Rows from block 4 of a small image classifier, named by matrix and row number. Rows with one number belong to one channel. Each number is 128 + 32 x the weight over its row's rms, rounded and kept within 0 to 255. All counts start at 0. Numbers have three digits each.
Before each channel's rows are labels from the 100 images, of 14976, where the channel reaches its highest value: "lies over" is the class under the peak; "top examples" is what is common among them. Only what is clearly more common there than usual is listed. The data: drawings of small networks of dots and links. In brackets: how many of the 100.
# convs0: first 3x3 conv (model.blocks.4.convs.0.weight, 160x160x3x3, each kernel summed), inputs 54-107
# convs1: second 3x3 conv (model.blocks.4.convs.1.weight, 160x160x3x3, transposed, each kernel summed), outputs 54-107

lies over: link (46)
top examples: complete (41)
convs0.92:126101132109134128091119146113110159167126120100161148142114082128135058085110114145131141168185134087179034185161146129106150113176111099103137073172150169091084
convs1.92:150172178161177129110065017122160126071197115117108139094079130196122187141161044139145143182125143141115172127150109115103113145122134098099146092067134104155144

lies over: dot (27)
top examples: nine dots (45); complete (29)
convs0.79:141130096119142157116077146101089113173086093143179121145153097009178125155117110092114149126098137104137103164121137135101157115158096149097146154087193130109116
convs1.79:114140141144135134146106131166144137090171138148142097116125134035113197134179096177183143138104156157105135100096204173137130130102179075152174122139149130183130

lies over: link (33)
top examples: complete (49)
convs0.55:107098150160184126108131148109093081153111174139173094099126126048120092136142103123132163139138167122132110157105131143194125117078070166166112051138159120150136
convs1.55:108098122164166159134124148129175127098133124103057139130146159076142138190104081063112125099135155081140059122120091137176082111150111182151126154122057098114127

lies over: link (41)
top examples: nine dots (37); complete (36)
convs0.37:139086120123107129156064144135129014118110156144139133064155100088080080111186103109085135114144103095092176125142110199161096157069151112128076098120064152123132
convs1.37:151135099161135159120116121101106142124063127091116112168107127068115067146126086129106156129075160094158109163161142027135148159162074133111114150117149145097081

lies over: link (67)
top examples: complete (61)
convs0.132:102180116084180196130115091170165119129097120161143086186106141134151149205072091107162108128112110099150101099149113155130125154098106132103061138131180166103111
convs1.132:151125133104096109127117113150061054144138111119117141100153046171121139036123126121116124091184104144097138116142134137138089082038136104103101051147120143112109

lies over: link (55)
top examples: complete (37)
convs0.50:145122068091116068163075120141132143037134092151109154161108127122147137149105085123119139185150150109139141146136020081132159133143087120104115148133025120057101
convs1.50:135124105107110091129102144097180049130128146183152142162125126153053162132028170150149148105107090136090153105136146090177095197048132131165132123131134132141146

lies over: dot (52); link (36)
top examples: star (63); nine dots (55)
convs0.87:127044133106111085131152158154108155122143122109027193112108099137122113118121149117162114108233105175130102135101107128180155173140112094119140102131102046130121
convs1.87:059086105117137097123183129142135099123129160139081204140072112114086106212132127037147116108128096077116111124080111114147153192112120166146133125112105100118116

lies over: dot (32)
top examples: nine dots (47); star (39)
convs0.10:148093125042149107072144145083104175159110131102023162102100094107147129114150172134114130135158124156144155136140098105095195160139133135138142101155127151122116
convs1.10:066079142125175121121105145168156084132203105132107133075119171120094129153150111070179102114141150139142069096123112161106095155124171114085095138095133118144114